From a checkpoint of a small image deblurring model: depths [10].
Rows from block 7, named by matrix and row number. Each number is 128 + 24 x the weight over its row's rms, rounded and kept within 0 to 255. All counts start at 0. Numbers have three digits each. After the name is the row's rms in percent of the matrix's.
# conv: 3x3 conv (model.blocks.7.conv.weight, 96x96x3x3), inputs 70-79, a 3x3 kernel for each
conv.9 112:160159136112047141094101133139112083106139127137118135162152136140111158193132134142178125136207111102124165100198137115145121147104140122163130117152138143147066129162116109159161144131149146135125113108108106093136120141133120132153117123149120118175122089131130183152
conv.10 110:117162160148144142112074114126111106143137124141131126143122147096142146115099119083098187127171128106124140144133143115123102147126102147136176104099173100107130147124112136107142167133158200166128132105118131149155150127095149106082121153107160137155171126184109126188
conv.11 094:113103091122134081149142128106115090134133105130124099122157105117175130132154112098138180178177171083147053129141149144188180130163130111086090142122107127084152108124130102090105105113114107121127120141112133129123133170149120172147120130109174141131162123139136118146
conv.12 093:114131100131119083147135124126138127127123091105130121124182144085118153153145148109174107171213133116134107150245171137127162140115159099112115075112097139134114129152155098143164145150135153154157176106123167123137138150129126125135126140106089125148083118176113132142
conv.13 105:197044127179097155184122137125103084109105031127101064109113144127144129140106129099106129117115115119124131135132148139127114146104125152111131148106147156152205107129113128138134133127097109123155116141137133128123106124094136136135139135126141115138142136184141121123
conv.14 101:139148117126146166128133166143135141151129136132128148156175121106112116118092120124175135105151082133115117136127091127117125149114154118083168089138169124162130109126130121143107147196122112135100134115072090125104176197153174189168110103098106138111089119118146157127
conv.15 100:113131147133108114164138159138140134127130157115120142153184167162208189093115133116133106104152095159152096084153206113122175135151154154119108096046139167115150084116160119086078150083081103139118069108123139101101135136133094137145135141158128116154140117162075094126
conv.16 082:148096159131120119153140139122104081130154094126105140145137130144155128123148137125129124109150077150097064110105126137119118115100138131128119135142110143161119130152108093091131126107100127174146107160141091085122157177157170169171123098128110107160123123128108164120
conv.17 118:198124135130163130148107124123117122125122108132129133109078101142165145125140122119148077181188085080176090130132123151172115113116125157103151081136122111182154100125113117168099087142114138121117108127120119111132147140131144127134144139137128175128075135098106153144
conv.18 078:108114153123140160107117140170094141165081132169088137150108137142102113120081114112113094131132141126143156104151132123159121132150124140121126106133138126157142150128146143153135128167119109147134144148111108117087144110150132124165130141126132113134106124142142133155
conv.19 116:150152168096121140115116089140110115119101144149153150124144105097148129091168124146146163111194096190131156145150099169129105139133133152106119135155140134063141143126124127142104164115123181138142126100125133116159158134125170152119134142134184119180201093187187143158
conv.20 108:151136131106120125104146120127124150123097110107106123092077149152151154085105120102186089138168143140112141153092130146112123142148126107068089128064175107090163118125136158138093117140092120138144116140110130114099101056095116129114123206125108096134117106180132085129
conv.21 102:133128122121136108092128113142143126140141150139165136139136139161120128168142147088209089181134169150102126129037091105068101117094121135115119104117147120115120137119137151130131149137127095096087100121130106084155109116122115113138109136130145130108127146118143168145
conv.22 102:119135131166124124083075130147148129127135112172127128109102098138104113184123083149212146146112105091122093133143096138132122105107136051135113102140068085059118108120136101134154123132125149107125125164161108164123134123115162139092143187145118177193120129158149189173
conv.23 080:141128138142149123139133121153130148126095145115131121160137125132127111128105153111184117089148132117155144128159126112155113133152142107127131096142157107104125134123127132138110119146128106127130111133114138175155129111122120127114115124127116132135118120108117114122
conv.24 115:111156134090123155082139166117116099096150094128112126174117134121089133121116160144150124200123098136149146135157102133144121142128127150124154079097130113136133150115128138135123108123123119113086150142127133139128161108130146131121151091137104114136125170111154138126
conv.25 083:147098149155128134139126125139163111134130163094081127111148143116151136137120122128112121111132089189147088133111117145145141134118127147114119126114118149152133125123133118095121135126109109116108128137146125141133115114119111113102136131139113111135118155152108133116
conv.26 113:151157140116126135131142135120111112103123151120096112094107129125133123145087153156110098199187155115120113138135143155118114138128126106113146138130148178169187128129096103163110106146072142155124135100159171120106122119117136133103162112090135119077104136082107140103
conv.27 113:106117134120106119075147137130121162100162133098059121129113136176099131117150118117159149202154149126141139115130124134113129131123145135153137134172124129126119149121130134113138151112121140114104106117158135115124155110148117107143133112131150157169128120156122099117
conv.28 087:148126156118141137098125142111093143123084153152091150100110138099116139127109137118117115197176159144151128113143130107143135130138118152130119133142139131129137157132126142153130133156113140117108182137099145113110110123164151092137158110131127138121136162137113141143
conv.29 085:108131125102157112128140110126118146089100157116123129132139111127147129113130140095162123115155141093128094112121109126132066127134118102124128141166145127122113139119138138135131141149125139133133133137122172155107141161133135165131130125110136134121120128144136124163
conv.30 106:151122134156123143116124132150147132133151143129174143119129127140096136107137142135088109145180113120110128139114103127141129115121124102152110136141127117136062123171132124145134122121102128139116130144142151113129089204095137125099113113125131145121151120114143134128
conv.31 103:168157124090149130057141137142119098131132143113114123117158102070147123107129142134085066176157143143123171111142123117149127125139129151114155136139142130150141148134145132112137093130124163118114138133125133128106128159115136129163127130135126138129077131099090134132
conv.32 117:144153127104110168184124141137149134120111124138134096132144119117158116178119118132103074072121014098138101113113115126139113142123132135103141126104146114156141113116138136134134135131137112124095122145116109127080098129127167142136142131148100123113096109113127110129
conv.33 081:100108096158117125132112127136144127108181130119144119112122128122113091106132146148136153177196140110081084151113143135106145143121135112117129156143140143119106143149127129131102118137118122118119131163144148164160131133106116106116133100092115121130130128106117133111
conv.34 099:116132137127164141133154137123124114128129106135115116116084126120102108119110110159104123146144150150088126115137111123126091119091083156100116183131167128097120168187158159193174165194164113114123115124135126140165157168145150113141097085145140107092115097124095121126
conv.35 110:128141139093122127076101108112114152095124152117120146185122154190104180150130135116143125128146136113127082080127212136168205121145151153110148140088222154137132166115129178116169145096155090099104098108105076090151138129105158160099138131132127144134160126123117160158
conv.36 099:106142123130061129119103135115144113117140150151110130171145149150135132149122145147137136112203131118115124140114142140152140141149134137178089153123156117135131097134118133103122121126134145124130140140149148104121107123113137103090140115084089106137107072113154120133
conv.37 109:117127145167105117182183132109141144157157139129138138147160150116063128165144159171171139122112133153131135093120119116104108138095123079052108109157133094128122128154121100134127132152138119128139167123134072107151100079118151110121155100172110155122130138109131121115
conv.38 086:149118116168133096130134153092131116106181118111171134117132122146186136117186153146143153130154111106125038117123132109111128144139118128131138115096109125120157107116100096088122106065091112141109078116106115150116118150127130126133125107100116163152135113078095115120
conv.39 096:093132136105110130122141135099160117134145136117120115140139140114149105176143120159101141136203157116084143130127145138115141127115144146131092123150119089099113135121138097104144129115129121117135159119142139115100120088111163140129111118119122139133129106164135150155
conv.40 094:160140133146118082167175124091133074132151108115120097132102130144088127171123100166156135163142107099140100093103120118131132098129116154121099198112132179153141161135134158128148128133136138094127133147167108126146111118125129111130133105114128163146111136115184185158
conv.41 087:090121152103150168142098102125113152153126160156126168104096122124107120159129129125158118157143135061168131143148120091107139129124132134133050166171133138108142141128133106154141116140145126148129126151128134126140117157143120164164102121139128127142140110146138139121
conv.42 107:149138140141103147151126120122117136097104125097126140124143080084098137142124137109169118139149121155158135118123106097140126099123105108101132086163123083140105106132114084107101090127114130108131103072112106104129161190159151140152135047123077133130101168112116123107
conv.43 099:155129153137157119110118102086132120111104110143130133100100113108079137124122176114087087104098129138164141139133098098116125126124124163114134148145145155142155142154121142094123129128119117173146123121123136141140092028120106122151097123115055134134101156166106086144
conv.44 101:141164151134140135103139121129106128139135160109115144122090107181142152125122111105194163163138124190132185132119118123128136138108148125181139039160122090125152124140148139141151138123123115109134115125151122112118119098112134059100186107124110129161108113108118119117
conv.45 087:098097113127136147133108137135135154106106145150108145151112125111114129129094126167142126110170140116115100124169146103151132117135120130128096099127142113122143124120148126111112118120092158103130169094100193149120140134158123065101117103111115109118128139146128128150
conv.46 100:161118136136121098122156166121123125098136119131138118117131156131111153120094123121118096161131112122081116132161126126104092121130129107127131149134106106142137168149123108124124166135118138158173137134149153148115120122115126098113118140135141110107166109148143140164
conv.47 104:131127132109108100139168081127103123140164118095130145154100129137094177134152140161144096133131157142189202143120156127130157121135117112091135134109111139108104129146127128123106133093104123116133135088165140131190139163191158104141141118155140146139156095137112108111
conv.48 105:122141114123088119114156159125116129130125152142122126126104092163154136148130140134213148136167139103130150120107092123100127145109138134151068158149131094064109110134145109114128140093111103093149144126137141166139101122108124090114171125129088092141098110162121094117
conv.49 102:137153095150165081147109111160115138132102113152136154153092139114106137150122132092112152125155122153194149091119106143144126124113121151139159089099112159148143112106135154136105119133109166107131136126161180174119151123098151171116147145100113119124129112137164101117
conv.50 108:146142124163177095130146115106116139126129104136122127144165138133088136134153128108115118065143125231208149089143145105126143165123148129059139141143135069042138127112124130119138134108133137115128156155097118143115101095155124160144146180124107153107131158145127129116
conv.51 083:133134089133095036156104057090157160089153156099140179120114098110138112097141102082129110130145128138095094121123098151149117154123126137138131127145135128125084124122125160124114119139113128128114151120121132138149119137119117148133124116093149111131162132117141133131
conv.52 089:126122117130132144157135123141070103149061092122070084133121120106095145137098124102062091126118156180116127117125106117127118112137112120105114131105135151138153142143147131125133126129117120143129128127096109106115111135150162155141120123138140135135165134146147143134
conv.53 108:087102154063153167148107142129101119146105122123106129125168146050107146132100127129118151077138155109176135118135143110110125151158124113116112109135136145143158135143112109129102132145111126151129117160090140162139156128127111101129144149133130121106104124133116122140
conv.54 092:135114097123118128078119163144112145122103142141119125144180144159179162152134134117209111136205121135162126114153112100139121163152150141126103135182120113163129096103146068072096079067069093180131074138137090111111126162116144152114123168126127114146142127152148137139
conv.55 079:115133141147158136122150156138142118105136149110129127139124150139134141113121147148168129127146143091088131119136110119112096147129144113120141104165153125131127151123130119107116127110102127132098113113104155129119119121120126145139150158128139152141124134119123120120
conv.56 094:126166167142089147148069113145126119125153150116155101143105148120105131155129170151119129120184099162120130099109144135138159124135136139174113125128137108134102120155118100109195107139170127121152113112158145092130124162100106125121117140138142103151136117160078115130
conv.57 101:148150130101098128143143126157122128130130148135097118074064102095105117077059096142099111140111136114116139157073098156096126126096130131109120102102153129118172193166124238209130178191113152097124179125084171119091126113140165143125146152139125124113104141087119121094
conv.58 097:175118125151137107139156147119089147113101149112116140109121119135090098148113072148141173141131133161129137161146124113128103142103141107139122125131115101178162145126145117064124112112114109116154096104146110128140126153145128122096136169130170145100139118117138156146
conv.59 101:170188125133079126126099120124124136114131123154124132102103106105120101138114099133120087102150121116099109137058095159106135114113124132120120087069135126134147141142134154168140146166123120134135102140162113108120151169116145201191088133143115121126106076138129133149
conv.60 110:136163119171152109158125124139139130134136142113162157142125086106106098091131105147159076136170168196155099112135134132176179149173144101126102101093106109119153105111133126099115087112102108116138117143149077134139124105127133104111166157147134122177159122195132126167
conv.61 081:112134108115118119145133141115108099126134105148162121149113109115109117154163148068107107108143141100112106120145116127120144142146147121140109141149115136123134127120109139152127157124123117138119132146143168142137130127131131140140118121107136117139126106131145122125
conv.62 110:117145124095150115069106116112142114125111134114125120103174180116117136079161152178208111199205128111167047166147147119122146153168132137139182088112117103128141150130184150150116128156140129104104129175157113148101123122159134129142114097135054100122126128131144109109
conv.63 106:098100107138130092132138121115133142124113145117128145123108124147135140121153128151146116119180147116114125130071143149100156133131131103112108133045154135110148112104135151108116102095102175151114121134120146125094107136111146173155148157137155149117126142140115125126
conv.64 132:147122102145149108140168112146144134163136130142132119143145157093109136117137126094085077096086078134079074135130143127126137120131130103089133113090111107092104130130147120130129120118133115109133121119125117128126139143151134138134142150148130128131136120141129120135
conv.65 118:141178111064155134087136123109096128135101128129118139140162206122101161201152175182164149165160121169186158109132117083115116100131111128128151166151121179133164091120128105125130106119140116095087123137106122133097053067038138140106121109108105109130106114121120119101
conv.66 100:107109116104108135141120124153133138142156126117141124124143158124152175118147163154122110160142116158116133107147136094114126095133126116149105140182141137111124118105135104126134133116098140104094133107083117143137104115193092062076196126114143157133164142119132133122
conv.67 092:104109100129147116135119121155137133146146159157106119132163143102128136125111149072171110103127105096140131139103098103103107126103105136163150110091140159135123158171151145138113136151117121089108106125139116136139149107112121035012100135092117160118122135107136081096
conv.68 109:133100163137083146116146123150154095145148129135127164148146133140121121114124089170110096074226192142055144108120139120125130150130121160156140111150144138140121101155095136117146142107139094141148115115123113140113083162071088099119126109130158089117165146146113153126
conv.69 109:108110139142138092118135154133120137114123108143134140139117145192089120119145149124117129110171185114155106081143143101112129101098111112117119129106110127060088141139134151138115123129119119129148120113116124134122132153189156137151161167171080185096159109126150164158
conv.70 107:123134098093102158105076130116114134136121122124137098148072100149133119110122108125181132146186131114149094121131094140158130126121133180101169081071168092131132122130135134165122097108089110126101097109082081115068163114153097094134137111133079127127108115153137077132
conv.71 095:119143152122143156095097154185146150112142171115146128115104113141135096074142110166114112158124159119091123109092116105112107161152115134150170120140139105157151144113176123086115101153147135104091143170127147128075178132113139070102135126116153142086141153111117126141
conv.72 085:108145120114095132144129152102104134123113112121149118124132128096137173125138142113111060133141125124152106121150161164217166122146110113130105148146119138132100128122122128125149112111127114083099126127133105168191094100093094083078169133128165147142156102143187143164
conv.73 094:118184137144145136132129131114111159122129178132139162120119153119129135144106118103107154142139138171147129125215113116195140165145162129161103081178084122171154116090148109124134107112118144162141151162106134157121145114129148172151140142135088104162125116136062106102
conv.74 107:143138133112107141097132124121127180121128141134123132138137141091141173146149104142203124141107148106087116132120121127137112142122144135097149086159128085152095096155118118124122118129119120143115146159142130117095105154145173116121130093117165141153165150111148141124
conv.75 083:101155150113136157131106116139135155114119128112115118148143146156126149108092138115117125134145143099145156139109132126094119139133126142132112129099133129154123123097127135135132122096102145188164097112135100077076137181138153205187136119132156146139129107153114119133
conv.76 102:124136137125109118130099132124140113122167128128137136182179131129162141128150128060097103168132109144107114108138151085133140101137121136152117122157138130151124103088140108095133123087102096106147034108202089113165178142119135171175116150137132099153151111149130116151
conv.77 106:103122132124172130121127168120127117131112138150126162111143141127093121156136165158188104141178202118141151151195132151105124126120152109124161095084104104118080197102159114115134140136098132134144118119131144148151151136138139112142164145150099124118102113149121152149
conv.78 085:106119118155138107129107130134158137097159089122147099126124116127129147119141140135137132106128139049094120162166131134118139132154150101145149116151124089102095115101112113126127130112127122115181119108157128143165121147121117116097140151138104124129099111142095120135